config.toml
arch = "resnet"
model = "image classifier"
dataset = "flat shapes of many kinds, plain or patterned, on busy backdrops"
train_examples = 48750
image_size = 48
crop_scale_min = 1
horizontal_flip = false
targets = ["its colour"]
num_classes = 12
norm = "batchnorm"
activation = "relu"
channel_attention = "se"
depths = [4, 4, 4]
kernel_size = 3
stem = "single"
avg_pool_shortcut = false
widths = [96, 192, 384]
loss = "binary_cross_entropy"
init = "kaiming_normal"
residual_init = "zero_last"
optimizer = "muon"
muon_scale = "match_rms_adamw"
lr = 0.0028
momentum = 0.85
nesterov = false
orthogonalizer = "polar_express"
adamw_lr_other_params = 0.0015
steps = 40000
batch_size = 128
epochs = 105.0
lr_schedule = "cosine"
final_lr_fraction = 0
warmup_steps = 800
weight_decay = 0.04
adamw_weight_decay_other_params = 0.05
Rows from block 5 of a small image classifier, named by matrix and row number. Rows with one number belong to one channel. Each number is 500 + 50 x the weight over its row's rms, rounded and kept within 0 to 999. All counts start at 0. Numbers have three digits each.
After each channel's rows are labels from the 100 images, of 14976, where the channel reaches its highest value: "responds to" is what is common among them. Only what is clearly more common there than usual is listed. The data: flat shapes of many kinds, plain or patterned, on busy backdrops. In brackets: how many of the 100.
# convs0: first 3x3 conv (model.blocks.5.convs.0.weight, 192x192x3x3, each kernel summed), inputs 96-191
# convs1: second 3x3 conv (model.blocks.5.convs.1.weight, 192x192x3x3, transposed, each kernel summed), outputs 96-191

convs0.86:524532487522525525541510523493494478553441447437401484576490535495535439540532554460493444387529443529532436505510500482487482447487578465410487555532529517522488481441479558505575517504399468527544514482536552427501435470611497522535505471493429535589571512465565442387520511456536459447
convs1.86:453497502439436449553518512433527441522509484588471501539453519510517495386498446463538499480514387500525524481428480413449453485545490541537426622383410549452465438621495485484554555461395433569524512610613483537538422489419536455510437390441556536482533547510498464443505480589510517576
responds to: blue shape (87); its colour: blue (66)

convs0.70:577481550574560502420476469450514511479530456443588434455496432509560492400520488448495497504417498472571514578472485471483479411464513593531449483519421516530495533434489468451568461450475489566485436416460399503520471514564511422562524533482448467419515381451527496514421504455471473597
convs1.70:552480491508476478528432446497529366542487434509569450414564565534427544480510580458419424494479425587443492534525499539511572492455533536516482515439531562542517527527542402541523541513545483450570527396482421538474471515600448563449544519575541585503523501477464519387494512598449590527
responds to: blue shape (80); its colour: blue (57)

convs0.2:533541525441573526469486454475469443490493336481387459577486531433597469448564549605526513493504483484453528533502473558522537646478489573477366544556526518492502498587463531518616514545463515452452449494492553541497487441626502543469491568500538511491497479476531496486526424486548439516
convs1.2:502554459554526598499461445488545424494442528556433502602387599595557475486474480556545552511442495595468539448513481487485508535458541564497510472483463560495426437440516514508527578491487442382517535442471508512474523499528517402474408516574494495442479609451481504544338511507558438471
responds to: green shape (47)

convs0.181:495409460487568515519553522517558496512482583493443459463484431545461524521481530532466436487467579496636545494555497518524482592472487471532471470395596483528471559567548496530512413494567570384484493574488451454540470568457457424485438503478610502471394490486476582414463597448536481441
convs1.181:511455555558520533455405512536498443471412549534538465563465581449535476475563527450494526555428548500447509496437512595513496498516528448491607421493542593342531466429545549544550444535537469460505501456549527507518481539485474510462525527530525435490556480560423609581581513509496450489
responds to: ring (33)

convs0.117:498445470491551583496549529461588456556583563537520417564562573491507460340462559455550478412519544517503516418492482446598487597395522588451504449441574528439503536553495520421437493433485553483479469473411404456505480558605515500425568539451562426509517512452500495481541515476543510555
convs1.117:476505457458543590497493499529421453433421502518456512543460475499535446442429522439469557503538518510551444425551501438464569518539524488501550473522508524489567509444606557447521577481505495454537433422514472495594502548553497543470552440512555491407501454442497610503432407440440490556
responds to: yellow shape (56); orange shape (46)

convs0.188:455514594509542460372576493447492419511441576544479503523420443511500544589523490504457447517448507502503513544441505526465534445496371436430526422484506422454425457458493426397509528461503477452512501434481483502469380547526389517542501557459491482470491497504551544431490558482482585478
convs1.188:569501496527515567440416474496492538594612430497466544629464504557501515456454448561498574472515493474511607510544567559463493489539583443497478487344475471411463507514564460471584491510493541463520600516538494433469463522488446514529498465503534464510596583569563500516456558494470536552
responds to: blue shape (65); its colour: blue (34)

convs0.19:420557505543579522461481526564460461498422504480568520504557554480469471494433468427513473546452562476591399525517468436599426453462556531518477457571460466476514502524547581449415470463565469512494485548456453539534439506424492447406525558504462483510525588453481496485444500495509462513
convs1.19:509488401463538592516524524460458547408535559516488557467439518513546449532456478497495535507510471476490544497498524546466498461486516501545489409483542499399450486521482533634505458540530472604470623493523479546587546503584529551493488506480567562513501442597489498452482515545500550546
responds to: orange shape (83); its colour: orange (53)

convs0.151:460425519542487543444462484464495493480440383477441531489504432590467557444474548439503532506548489424545474520517438528524534524441460445524445536435472506497486489419483399565471479455548485525484490531489479578423469434629468436501529496513507430490542525468583478511518439482555542457
convs1.151:536502554425466543461509570514495447479473531494534449468477440521574521473529445523439496507502537507423506508548447473437513511602490504442586451518498515483402516625436546525501592489584539479542487455536478412496490477465453509496443544596556443327434521465487557558515486486539549534
responds to: blue shape (85); its colour: blue (40)

convs0.136:473478434533486483442474573575402522453594527523604493537479462445539533507531534443433457535564476424478419456484554431406573524465543485457485528536431502472555548552534515572480445533523487511546548408473552439482565479491375524470418549506454564504538562466452507496536539479581482508
convs1.136:474478515428438547483463517436482567507468542481571539439561402353514541539591507517517442480470491509466467493419483537512520553538445490495535397529504565537515560583593519515471381445501451503509482510498530465491561465568467486570510577583539430508451478532404506553520516479570484459
responds to: teal shape (48); its colour: teal (25)

convs0.134:531414430493488479519471507456647461436511553479469507472466522523432514420536465491498523471470395566477573476505574485501496587448441479372580465443454551494527471535437430536438514504437512514490444550457478539431547382490471406520512547556434455460574460561518430493522479538448520437
convs1.134:439423419458412452570508555554447625407424522568452465479525515498540485552525614518482508521468453477513575549509443523497465616497504463456563432531495432450483575500483562535502486437528518412477450438466573434548453538513559507594523547486502575539500550517404524520542546573567458501
responds to: brown shape (95); its colour: brown (61)

convs0.131:458564405447564487519446475531520424397556519461475473532497574535474535515429475470491481448556502481475511478449501491484492419502460417489531508506452435472475436504389520489506429534526423490563443501525535532546448470483599519505433410476494506512564487591474428490571489500462439521
convs1.131:556483487493496503491509452478550379531451560523489526637572461493484582445471479468490523474536486428517564546559407587461481476425502476508540437560539535459539562505542482437534454596543487536565588508511496447633481462582611508481500405471504516456515608495478522525545480514510467504
responds to: red shape (56); blue shape (55); its colour: red (34)

convs0.52:499471506508388481493456514451526513468490479466490562483486411484543511503545432564471525511480507482375568493499635488395553490456515482427561479471437534467494502532509433399475550482532497595466599451569541401548601494502478428446577429591458545480498518469471489479444464510553529419
convs1.52:489518601444412465587551427456504515507477511538445529499475427561574543542623512481434497531599521533434569488513526516485484499512477603474595564582477435452455519525512458449493512570522551515467382434494562506440545462548477521561406501528479454502528504473454401515556513555448489533
responds to: brown shape (52); blue shape (48); its colour: brown (31)

convs0.164:524555444427504449604379487602512497426476586474469489514423550428500478465576511444473575473559517548524492539544504491496564565505525402523436495541482595507566499513567510587483571563545469482594441506547561543594533458532425482448496535568527522549516491478609505395450509541509505453
convs1.164:423554427487450448485536522461412591468521577569457556531471537519555408522540506505551496553487501500392535512509604478482497524475535485476526519504498554430454494396528523541479408533487502550480444564530516533627492449488523456538449492576524489444504508550484525571550428444460560550
responds to: black shape (52); its colour: black (33)

convs0.30:417532449490563418514504442486504440536520485470482479439494440496474530435466529512524456554518526407488490514528465511513453461475472476486464484533467544501528554467420550546564583478500544515528481450467561649459451495477502468463454547440464488527459501571535531381506404479446435417
convs1.30:496482491562458606572551468505494472550424578496487445565523442471457484511574549549529562421494580578444539520460566363480545488522467475533475469534450557546469469627408511485483511496502498536474572440556435468596500518577635627514476560577476472523533615477479507528409506547488581544
responds to: teal shape (57); white shape (49)

convs0.48:535528475446484406560493456457479462449520535496477380493498531433448387478456500449473471449588467516455508522527540458489484507517398392481474546532449475455502496432404468474481435496517415483575505543501522510515552411414517494422424447512536441507465555539456472494446474455521464462
convs1.48:623510418440478426463503515545430424505509536383454426535513485475418475489427539462534525535442461561598504491520521562482511465530522560494440558568485547497412497535462466464418513529516558500515461488494575583564514494553570516520585409468609500545485514487373497496524475525490499575
responds to: pink shape (50)

convs0.11:482506484434443483476553546508559495542488491596487460465469473512529434516391439511569424435576454412477507487508419535578519524410492493468510449514542554529553535516493462475522516443479453437488515509471493494494450484443452507477579509503482519463554441472427539446581463402475474507
convs1.11:544526424446560545564542586572359518473431449473486586489464580487535491533409479462528463561492481529539405556541536445544520612572418525463471544567465505417529462606489411427421475480468555488478548506520461539451509447589443538395520476491607509484437497409421565449503498545535461418
responds to: yellow shape (50)

convs0.153:509506492473487492517530492542551526448463422601522443587435606459506505483489433522542557499498513486529497514473505508430501445506519464482506390510481529512484416443424392425436494426440462496488523417495545446510551546491431539524533460427426480514486418476504580484419558496521467440
convs1.153:432466570497492577492511498439482502564490540442545523555560485532543546483409538446451514463546465543543457517516524518365543425523485476488570489561542552416493493554503466505438385520481520538492519571535512599570573481585474463480482537428651552445465467572459580517511443426532497543
responds to: red shape (100); its colour: red (56)

convs0.111:505461510389542437515452540530414520480495480572488598481495532455414555592447435537521520492419472493612515410404362519410622505498589577530462428595452478480479568508528505420470523524565593514612549438522535445478512500525495465456495518492466424490504530495562519439500413448484452508
convs1.111:443551493506470454451541558481576528536549535460478488496519536523388467459462502494507402484511569444478439439487489516541533545427583424483510449441464463472504501468484534517572546536456445574563497374469480529559551472386542594572560448525409481466493486459410414427599502495446513468
responds to: yellow shape (51)

convs0.35:500521453487430453508571560407563510485486570502518540584592415486510540424459437519462464572499522447484506474442533528465521558468480466512566494484474463491515514489497508475408435548570497503523610509416524427487477568430489521485433433534473485506486558471434507430473417488509561468
convs1.35:541498560404450468595456467510528596492442498457479508477491472420478464489509514486390519482485434463477492450392403453523473549550483505413546554491521447418439472551481450473461482419444443494502440481526472515490466461564485489553553545470505547517473468530516398559491627517568464472
responds to: brown shape (68); its colour: brown (54)

convs0.41:609535485450478492533502569559465512524461425460540397445530462568476473551382580421529512585444556452498508477464496469454489420495485506598558450550465529489544464526468514629528458432510475532448540499525394376479444483512460488435415465525518350488447384468433489455498427478527480487
convs1.41:497504421535525509497554409511538486522518504491491481445442455485463559504487585489530456523451494490431586506543502506533562595490544467551526444384423495426444462482462484512455446474552515551488437432540548451476573513565555568566486422520443543483490459498462508497594536446517522503
responds to: green shape (46); its colour: green (25)

convs0.54:536430543542527392455472442680468519493420511518515467441490462531487486445541461446518530514521502477531439456488530496551588542472530488566523519462514445491534446481554514563516547445495585428611450460513416535465516432484505562496520525540483423490527476540429509501430465396544532419
convs1.54:514486486512556444509582497586482490455473531455609462500468441499551585491539536459517384510469516584536496477504472571499440621480541432441558486537532532481504449521479444462546473497438488457573509467547445527389558509496435498540465556527470418478487506526528532456533551487556488569
responds to: grey shape (58); its colour: grey (44)

convs0.84:442529472509417445501563586461466516485456484479577483438447396459540500448492454499480477571466559463542495516445593456563506516529567488527406486412433524491504402426540523501551435530483471515566442452409426459505450518439475474492449515531435526541504344469509430483454594572413476392
convs1.84:569552515498550506516512475513429477453477485517530482542636530486468572518368504526543389479595449570465505500550483537375518527537515559551564529600510624490528521552456447509509469444513566506480443510474468469517569471492473614476503531490494514436474429455470475494483496450441495576
responds to: orange shape (55); its colour: orange (40); its colour: yellow (26)

convs0.160:470528503408443536451533448422496482591518607578492452384513503435491505431548510457530552551457496526495433548478517603524391608462471530553406505491499423524424523501537532511521575410449561492521479486522428533458538483437535451521540416532646399517539494447457510625511402380488514476
convs1.160:541509462418552446478500485529538401478516556436486415525548479456573486513564487515478631494435502479507470524438447474447447559527436469478526511557527515390511496564428589597569484490464510545562436413506539552463443575561489520561523467499584422585511504502543521459548412492527471542
responds to: white shape (45)

convs0.85:425457534531506421515471534387496530391593537477460495473489421497519460476472520407443455544506516467425589575533560379474467426511466467440461492544488560494452509591536538537440474490488539497544494527435589635579521461430518400481492454441508547463518525519502388540484544513450415507
convs1.85:598531422494451500545532436494492469426456540545465537548471531485512519492515547508456455454570521407494577562465481463480572524395519482429492484434477527399520415560448517542470463483542499613516497487405407407597472374605578516537474557537395511445471526556491457526497418389500543573
responds to: frame (35)

convs0.49:467543567521458425506520490433481445410515422583503488507498477503503452508519526397451502468408529414528473485416458419474521495478471557463484503484419558532483467423511450524463523442521569505502435389550534479535490425503482512540485581512405488480544526475537421432510549489464431445
convs1.49:498502369504451516480544474442570491564429557460394457588418507530450485544558530580573500504567537494482485442552517480390598522512515464445466509569454536365481480494459490593544487516530448574446628486517454506522481409522569546530538431443519450568472546443478533390518432471496565505
responds to: yellow shape (77); its colour: yellow (36)

convs0.170:563452506479537513533507465582383540515472460551574499455569526469466432433455551440498586454466544576531568537390521466448463507531512570447455548559483558561573544537568501434523483521538459530489568549475498477482445519397534496517511565453595488477525515565419542483354493549414568450
convs1.170:530577469489437497520502498409586515560549538438484523438547575557484505497453430505510477501502535467508585505480459407466499494497567490502453521536528596406590500534530556581595503529564453562457494401464514517534485519515519504430538402514499486530590492507396528548500458578448488591
responds to: blue shape (80); its colour: blue (33)

convs0.163:483545471499513444531453449473420536455483388444503465510459493431460515589560506431481469477480563414449530453570575382458505538535426507377496505564517569530450516380431475487554503522483477508430564533515589530456462387580394516449562519502442488508553480561558460440547482532539458508
convs1.163:482519517495544422507444518427548572638521462462524412497529495465456559514461458533545485503533466540593546535471431431507504408485534572612508571501467579554551493575476534527527544490560583449445454545471524492540486477468464497516513477535454607446410503467521614445391552597532545546
responds to: pink shape (50); its colour: pink (37)

convs0.23:563428505490483458541495441524510411485611486492569513530428480556485523480511484458535532451489475485541559448452527444589441441473592504526529412542414471472522512423491522426517472481464516516552476521575510540463513584433493452508416549468491499504517552529554468512449469339487434498
convs1.23:541481428461503554513490494424534492565556465494533540406528457476528582476474476541450539494492499466547535480466354546421444553530560465537534487499449568510484493527486542529468538562496558545548489485411479500470492472470549487539436504450475566455488520574485553416523594520522503591
responds to: its colour: white (32); its colour: orange (27)

convs0.76:452428481531486402490536501516428504434506539405515465506392535512501536647584553444449605500437417423610419512432441462499465496481492470516424489512440499521508446507542497542573555607549523487573512519518533448564495374391455543505460520532519524493477526488532463529516443524491485438
convs1.76:525444444495421544506519534494570474470527521481592495542524553470412425540492473500604578463487466581469532557527552413478528552546449385579466502502471535496520470504529530534541488485517603492550572516510492600499438401514518570548574390541559439415528484575432481490477449414500575542
responds to: pink shape (75); its colour: pink (39)

convs0.126:462534505451550462440471550485411527495526500471456573590466560506517520469499537398489526507436454525528602442458468408485411492503523461481484435555474475509551476473481501497417592531562545535451466571549437468494422485482497572553476451483421453452567505453487422512423552507519466442
convs1.126:489576452569510408510418525518590543452494497540514464539589494383447563502526490562482496520501519546563516509524498477538383469432484477473577507441498514511552515607478592435442511492613557471523441478439475523587508484509548455525493547554552542511529476421510526470544452465576538554
responds to: brown shape (76); its colour: brown (56)

convs0.60:465540490476481586468463426533529447543390443510545474476448503482541443462406456529486482554527548471561501508506515446506427480492499530472411479518444509531505494469443510506449527528554454492410462472546499387596515456497472506482488455537477497444547375414501542469413490475488393398
convs1.60:493545550532423492505655367440433522544547537424443512535411463494497437528412427510471531574444584518540440447476454512450492429487440520429563505549463440500468521541522431540512431471533501514486530480443442558588554508595549518425551337571556477506519585452477505443459476424436544570
responds to: orange shape (58)

convs0.154:532474455506420464475593433514500532510518496468417501588448517451437537472552461493485528558494542539501482463481436514478524537508468523583555514393508508492514475549498547601619483572480425451447388498539473512438540514589453552469487508569486558481568510517522486488516528473433551392
convs1.154:553502470492607467532442504443408501508417512561502463504501542503493471602559518511434500499512496533474574446543505515432421492481535514503466454534503494499571448495605600546499473455503579515533511472559508457592505433526448424449509472473434549445441477456508424457515542453504580468
responds to: brown shape (83); its colour: brown (47)

convs0.57:356490534488495468422557449537521546437452614522466508540420472561510426527502443491512463438510542531514468547542567438565488452450496426444467419533406546529456577481532453504477538475574438510504533535512401433536521531461462450486463522533480507533536505440530486566440517453504451453
convs1.57:516588499508639454649459378491538541491555436429443544489401389541534521549448541526487458505559460578490511538472486609530472447510503535504546457483564525449466538513470478603410492461575435534473431437510500426529528420503520489511437546520474480478439518471508490473456508536509496532
responds to: its colour: teal (25)

convs0.45:472530537399412495495553552568450501501501575544569482453460419485403520479484494437503433508560470460504407456497527458447544548525542510405517423396583514497490467612521515493504446458604469461503540540485465469449513521402546443450538441494520540528516456426479506501408544492474543477
convs1.45:474636479554466479506474589528460622455521548401484609524463568521455409541490475435563565511417474468513500519377439523504517531541453425537407585519470522562490489504499527551413408486521509537468459498541591552439533504557505474564565517499417467504586489470496496510485519450498483479
responds to: orange shape (49)

convs0.122:498578549521543501445483534417529552465516410533457515425441456469427463489418452382491521452519500474484505488464491565501473534535470361555523440592550452528558448468435470490481470548638551470547479603494409541527499471491567483497499472524503416439519485504521419580505457435564492475
convs1.122:505469420513627502459460601483516606422503597452496534471489433418519553500563432496497515455366454443428543526518561452491475540516452503460591475598485527461534502543513572508585442517519405567501458424544555533506478543547481496445577534484524535500413479519516508504494459558481461537
responds to: ring (35); largest shape: ring (27); its colour: teal (25)

convs0.139:516434524494492613465533454564521492391423502483434408477548524491518584487498477548457510561409535499446505499427479559423464446465519471476565465441484413557500509498465482548530472439544486496489545464435545600432483482506542416452444508469458403506471439441523500525427533473412428533
convs1.139:428529463431500478511502484513469467472455516510447499533416441585457556503582581571442469426516497520439504523485544549507479481481492602511548474413527501561506461590435394563491499568508473500480511470475541383431400578425495589445492528514423553552536473449473513492521534612529493529
responds to: green shape (85); its colour: green (67)

convs0.177:470452505512534482501570587508532576530432482432443504507581515524568543480495546488461576454449435508447473481544503493515506466487467534470428489444458491467496562445545504462508443542511476476564534475556466463540463551548474604451532468446501466423518433447498434490474466502541588460
convs1.177:567519508486533565498494462499568479497590479560462514434479436458562532518532502549586513464550461491533586405442387455565515560476530559541447546522456497419453402489594502405519548577519475588465489538507515494546529455448495418447494463548445504484518538480412457556420483452545526548
responds to: green shape (68); its colour: green (37)

convs0.146:441602453534504440543514589476492456472417576380516485539451515471572548471474550404445519412511515465570478453490487471538480520518564491494392563513495491492485454588572519560477507520630455470584531524439527369559498425458407521437558447432453445576467502512416440486444457490505491477
convs1.146:530550482493479519394455573471536513435607551509525423478613497458486424431462486402534596490469416527432500535409458579547546498555549421481596547496548438530504481495476464479541463459600473479565544481502487538503524523565518549439574513582488510593472456536445518546517551436476515656
responds to: purple shape (45)

convs0.166:499611448417449422474498504498506392548356479524568507578504537483510512491522489497506478437572460409469510551539425439581491495544487486527485452540451448500538490410526449533503508438545566456502466553505550432544521508519477571524470578517341543470416508557605499435554514324542437486
convs1.166:520547490588606482381524571452505509444545497506474419527534453463583589476469499459570503459572487501587542511438527495461515553482540423531587433507482509435517538519457446528510501373546486549525513499488540547468479528473549457562430455499549517448502576502468501483541547526518539574
responds to: white shape (52); its colour: white (30)

convs0.186:498494424445557524413489473452457466516558540460394447470565438441444480497536481568445444481475474474489422487542549607395413498414488602519509566530531457395385540453572560517432442453471477530535521484527553489501497523485507460473555532382547517599432654403473474462527539499477479468
convs1.186:479521516421554478526498528504469560548521616503517550475487579525458448490520552402563494481462511466480447480519508552443475509536477510486494484529456584439589469467479625491469538547510541477533443483510491512435543486519554469370497481584470433521502489444472548522503500441515523553
responds to: orange shape (49)

convs0.109:469553460468414470539499505530463437557531568552533526529530533454433500463536432426409521442518492501515503467618514448552526548441547491480445500530556473479488502544473512484478405452468510491440614462545443378468461523513421508500389518527540601480431582434412596415532477498486437479
convs1.109:518558502512421527530567531464493511567567501516463550466529546517498492561570516508470613485457533505519491393550446406504508470405566468523527493451473454454532507504560502546504526527521488480564459486480532587507535525501526500458544470601509499417469564398573485498435482396531540448
responds to: blue shape (58); its colour: blue (27)

convs0.82:501404462517484439478569396478494461484373541469419484454520554463469495513544465550571513446554543484457560487514480511531500413400511565414397452471576462474492512511538464431477571391401438448467497450448560474477596471448510557413618580463533502484571487485576556543548465489527530455
convs1.82:401506455494478525444467528534450599430480457532530480511463546628580483608538460451538498507461442626534458467497482447439387498600455465586449554514565456493530493569415571510467499508538477451519481421549550543462554441532501510464473523533578466464433511461489460563523463502508450517
responds to: black shape (75); its colour: black (49)

convs0.10:523455550552471522550460459511573559511404460468491555512520484526509501464470480488470562564504644432511588589474420392459425544454526428483448589565609604507461449455540451537511528478535531487542477544372539517480543500491530523483463548466624471418431530470555492386516411457453496498
convs1.10:507493419527421561477448479455489492530382532545495550545446558550488531379457570496354499483426587492423569583597402540463429502469499455447446521446516522494418526523469451416484473525528560529553462393506446489448524510513454537521455505535507446506448624519534579546504494433499412532
responds to: green shape (60); its colour: green (35)

convs0.123:542413557521448525511522474589424469440492459483503367439468467468400374464477485510523478411401510415522488525474481486482411471526550475479472472432517554459536496475462533469572532526500476530480561397515531432507539503508547507493513444484582489414556487431454551480509540405532542470
convs1.123:560529449540584441457452407447466507518479509446485451517400611514490475325457565557525460588520564524451546539484448551446489522471526528436473507563391556488488527486525489609463488564507547501532495469498505482537524424563549395482453404471512617529510521523469492441541574537520504493
responds to: purple shape (53); its colour: purple (39)

convs0.99:492454398526462489523452451571573540480434553449491487461510523527375462513544573494484538428445434563438593532522566574520397555540501475520429554549482463518603533469575523524520509475449502479443518487502532557515483499535536502492465456598554495480410538505467519479463543408525560437
convs1.99:539521500446488455551496511507452485581428553463557496504456483475508424462602507501494530484403548436541498547464463474574463536506414527473545527616548515473415574484535534497526533524490447465574482451447554500499574573485495474511435410541480472320555472487492537480476514403515485568
responds to: green shape (54); its colour: green (34)

convs0.3:483472458519562496524476531505450477524607448539511454502475487431431424578608550542473485471474468559485481441453426437469462603476458523447505526478586484516498513495565466656490529396654498574557429557564507500477492553497471430479394485523502505491425446517520515485477472424436390463
convs1.3:488460497493684427498509491522505496490383515440476439462551484490445454454507596565474451520459608414529517591472611508522509499459529505492440498460481484493548532553588605535515459444536553466483530470478535571495517497515496458631554464536513523516531445534419503443492567417436609506
responds to: red shape (60)

convs0.145:499458483417478450524507475463521477501524459496441479455548499494490611383526568518440530453442528426499480487463555490585602578504513521479614398475457443542443486552425400513480512431478555521452524434514438426421448507488470444515554483540408494505532449553469480469456432537527581460
convs1.145:553438419460485424577482468537492573536448562420452492448501468477507452595548456529477553520537515491481575509482462474485507596538587481515495488574487451467505484482525460557433451405512543604479430389465489505448476505460589572575489546494477566546417580571475468486550510541543557553
responds to: brown shape (99); its colour: brown (62)

convs0.91:492476466558410501553477515432532426572503543496482481546474513429574483456500502497500516591571474423539441502531445516455484560453490513453385463460470429510560457458489532458552568534474464402476491411484430449507456410527491556413548510588625496512576586470532550384489463403505614485
convs1.91:502417563458520538556484446549480449493502504493514523484431509546565449452538443472456622402437458567455474551590493418459503553503438545480464576502492426483493436473458583453555440445486514519494482487503557540416544524513438483515525379566466449420518566479447555496474364388603482488
responds to: red shape (54)

convs0.127:539505494584537505524497455470483459495515548528448494628536526482450495516494497480482506499507682595487530508387465492439549468457494484485420355497505400481494405540532518440384489485475504455477514459542558474460538502501555466449546518453537636516507594528546476486480489478502545487
convs1.127:601449470496511535474459410399610474510600524487524417433366545528550483462509505506537572509561560474454603543497466524478510535490546528496565564481587527485520536491538522522493381503575550568530515507551524555502505440514387494479483425536516523426454586551476594569483477447493480577
responds to: grey shape (60); its colour: grey (33)

convs0.59:465413487493477619465498531460535408501521518545535491438564578486458390490506537477566457548490530440478545485496519442583494551454436458434480455543462409556520484471533501432527446500588463469487535464507502477508416569493554481521442541545467565522570450480565495497420512459498418429
convs1.59:582450371552505442577576513512482410533450505374523494548494427573414522584468508491526494484543644556473472560519452553487523509465478533534519508542451573500443491530486391517530430521636466565445566339535452513603541578445450523477473506568587481486510505467476534480475532551489505534
responds to: green shape (46)

convs0.89:508567506430554501378493624535420509449464482424523543498480505533556499496493557483516497445498410483517580484568515388463487439477552431441418498544495509471473530426542488492518502496585405489578565524519511430454540531488487475475399493458479523507544555422534519492542464418481462430
convs1.89:558523475509478550434501569410497568532507542560445497524521537377444496523488521526466502473534456431563529486541422488478456496481608519479497461478599535534405411489468509516550395476650551429507574459476542514575469498476516495504502535497520613532499491489583437462494526496547510451
responds to: brown shape (51); its colour: brown (28)

convs0.38:533563509362500569431493506494421480542509465443495510541553479453494501440526455414484528427525565443507459473494406507484547523517560541555537453472498500493514476570498542642526472557673386528527432510480503484500478626471494485501477484479525501517399475485534483497467499600477420432
convs1.38:496569422459558530553528514474458611410472523496476431469446543515428361502509549536551542446454521409496487489456571501481447559523556522555443546436431452408494525465506515536451459376591485437451497540524462497551545494451488454544557431475394515523456393454508539502475472442558481585
responds to: teal shape (98); its colour: teal (54)

convs0.47:442577434404455532538476467574453526539486328587424573583530527441482647574482506497484486490465489425465551440654507458502464546556497511492444531509494497440528497514554341479468485526462429482493489566534480517557543556545511488497530495474563506492399495520556464478478489482558544497
convs1.47:514508542499560569419466510491562578544482481516540508567486563478538442494485478431519577449464521501407540502613511404508492484458582520507621522477551541426567503405552583638551492553459560516524486471536454515574520400520578517409593431503545525472508523545446544492437501374457594386
responds to: red shape (79); its colour: red (33)

convs0.29:423532493513589444411455549501451440494507457414451444454548465566466486456414473467455473537543490397493480516439584441498358382509531471453489538454515473453467467551528508453491475397504475588568612481527522482530523523471410406525473472523454487479541557437541436453560526571497482555
convs1.29:546518551453626491433546537477456474463500489563362499505442509545432521505443540438461486504526510606494539555571466530478423480458455506500586475471479619444592550435424399479468495520515545536486489428482429549443547465523498561442524576550525587456489483483494506450558509424504515422
responds to: orange shape (48)

convs0.33:489552481490525516625482635485472489504454526490481501495531430491505494504513501425524469614515553554492449521491504593383493574499400510540528478521513518478458499468561579564500516555578433536502530492453392500553462535396562504486422477541527499586515504473522450491488485440448527512
convs1.33:508464424516462572568501451447507502522534554525525372491450442508537422525497537573518490448523594439460536408539568549497492579485446488478445453509493514483423560460546488555490429444453559512482469550531553527525557526531480415527512500513575489506431501522470497529595551512499464492
responds to: red shape (53); its colour: red (33)

convs0.152:445409454497524507473498438398515492479470492466489413464544549505530479468484429555488438448497489496535481475426545466436456426441435433404465437400515476479482401540497532469496505540418437583533367454488570475476417422465627466444448430489451584504488542482497442495497520505468454463
convs1.152:491550509509577509517520496436529487481498471554440474622573578544426432474452499490559534529550543506419535487486499455479397445509481618555507593509515515492485554468502541533510515552423538444540625487510514464480485548548524507483550470479540493524555615456528512503541472500403519583
responds to: pink shape (60); its colour: pink (29)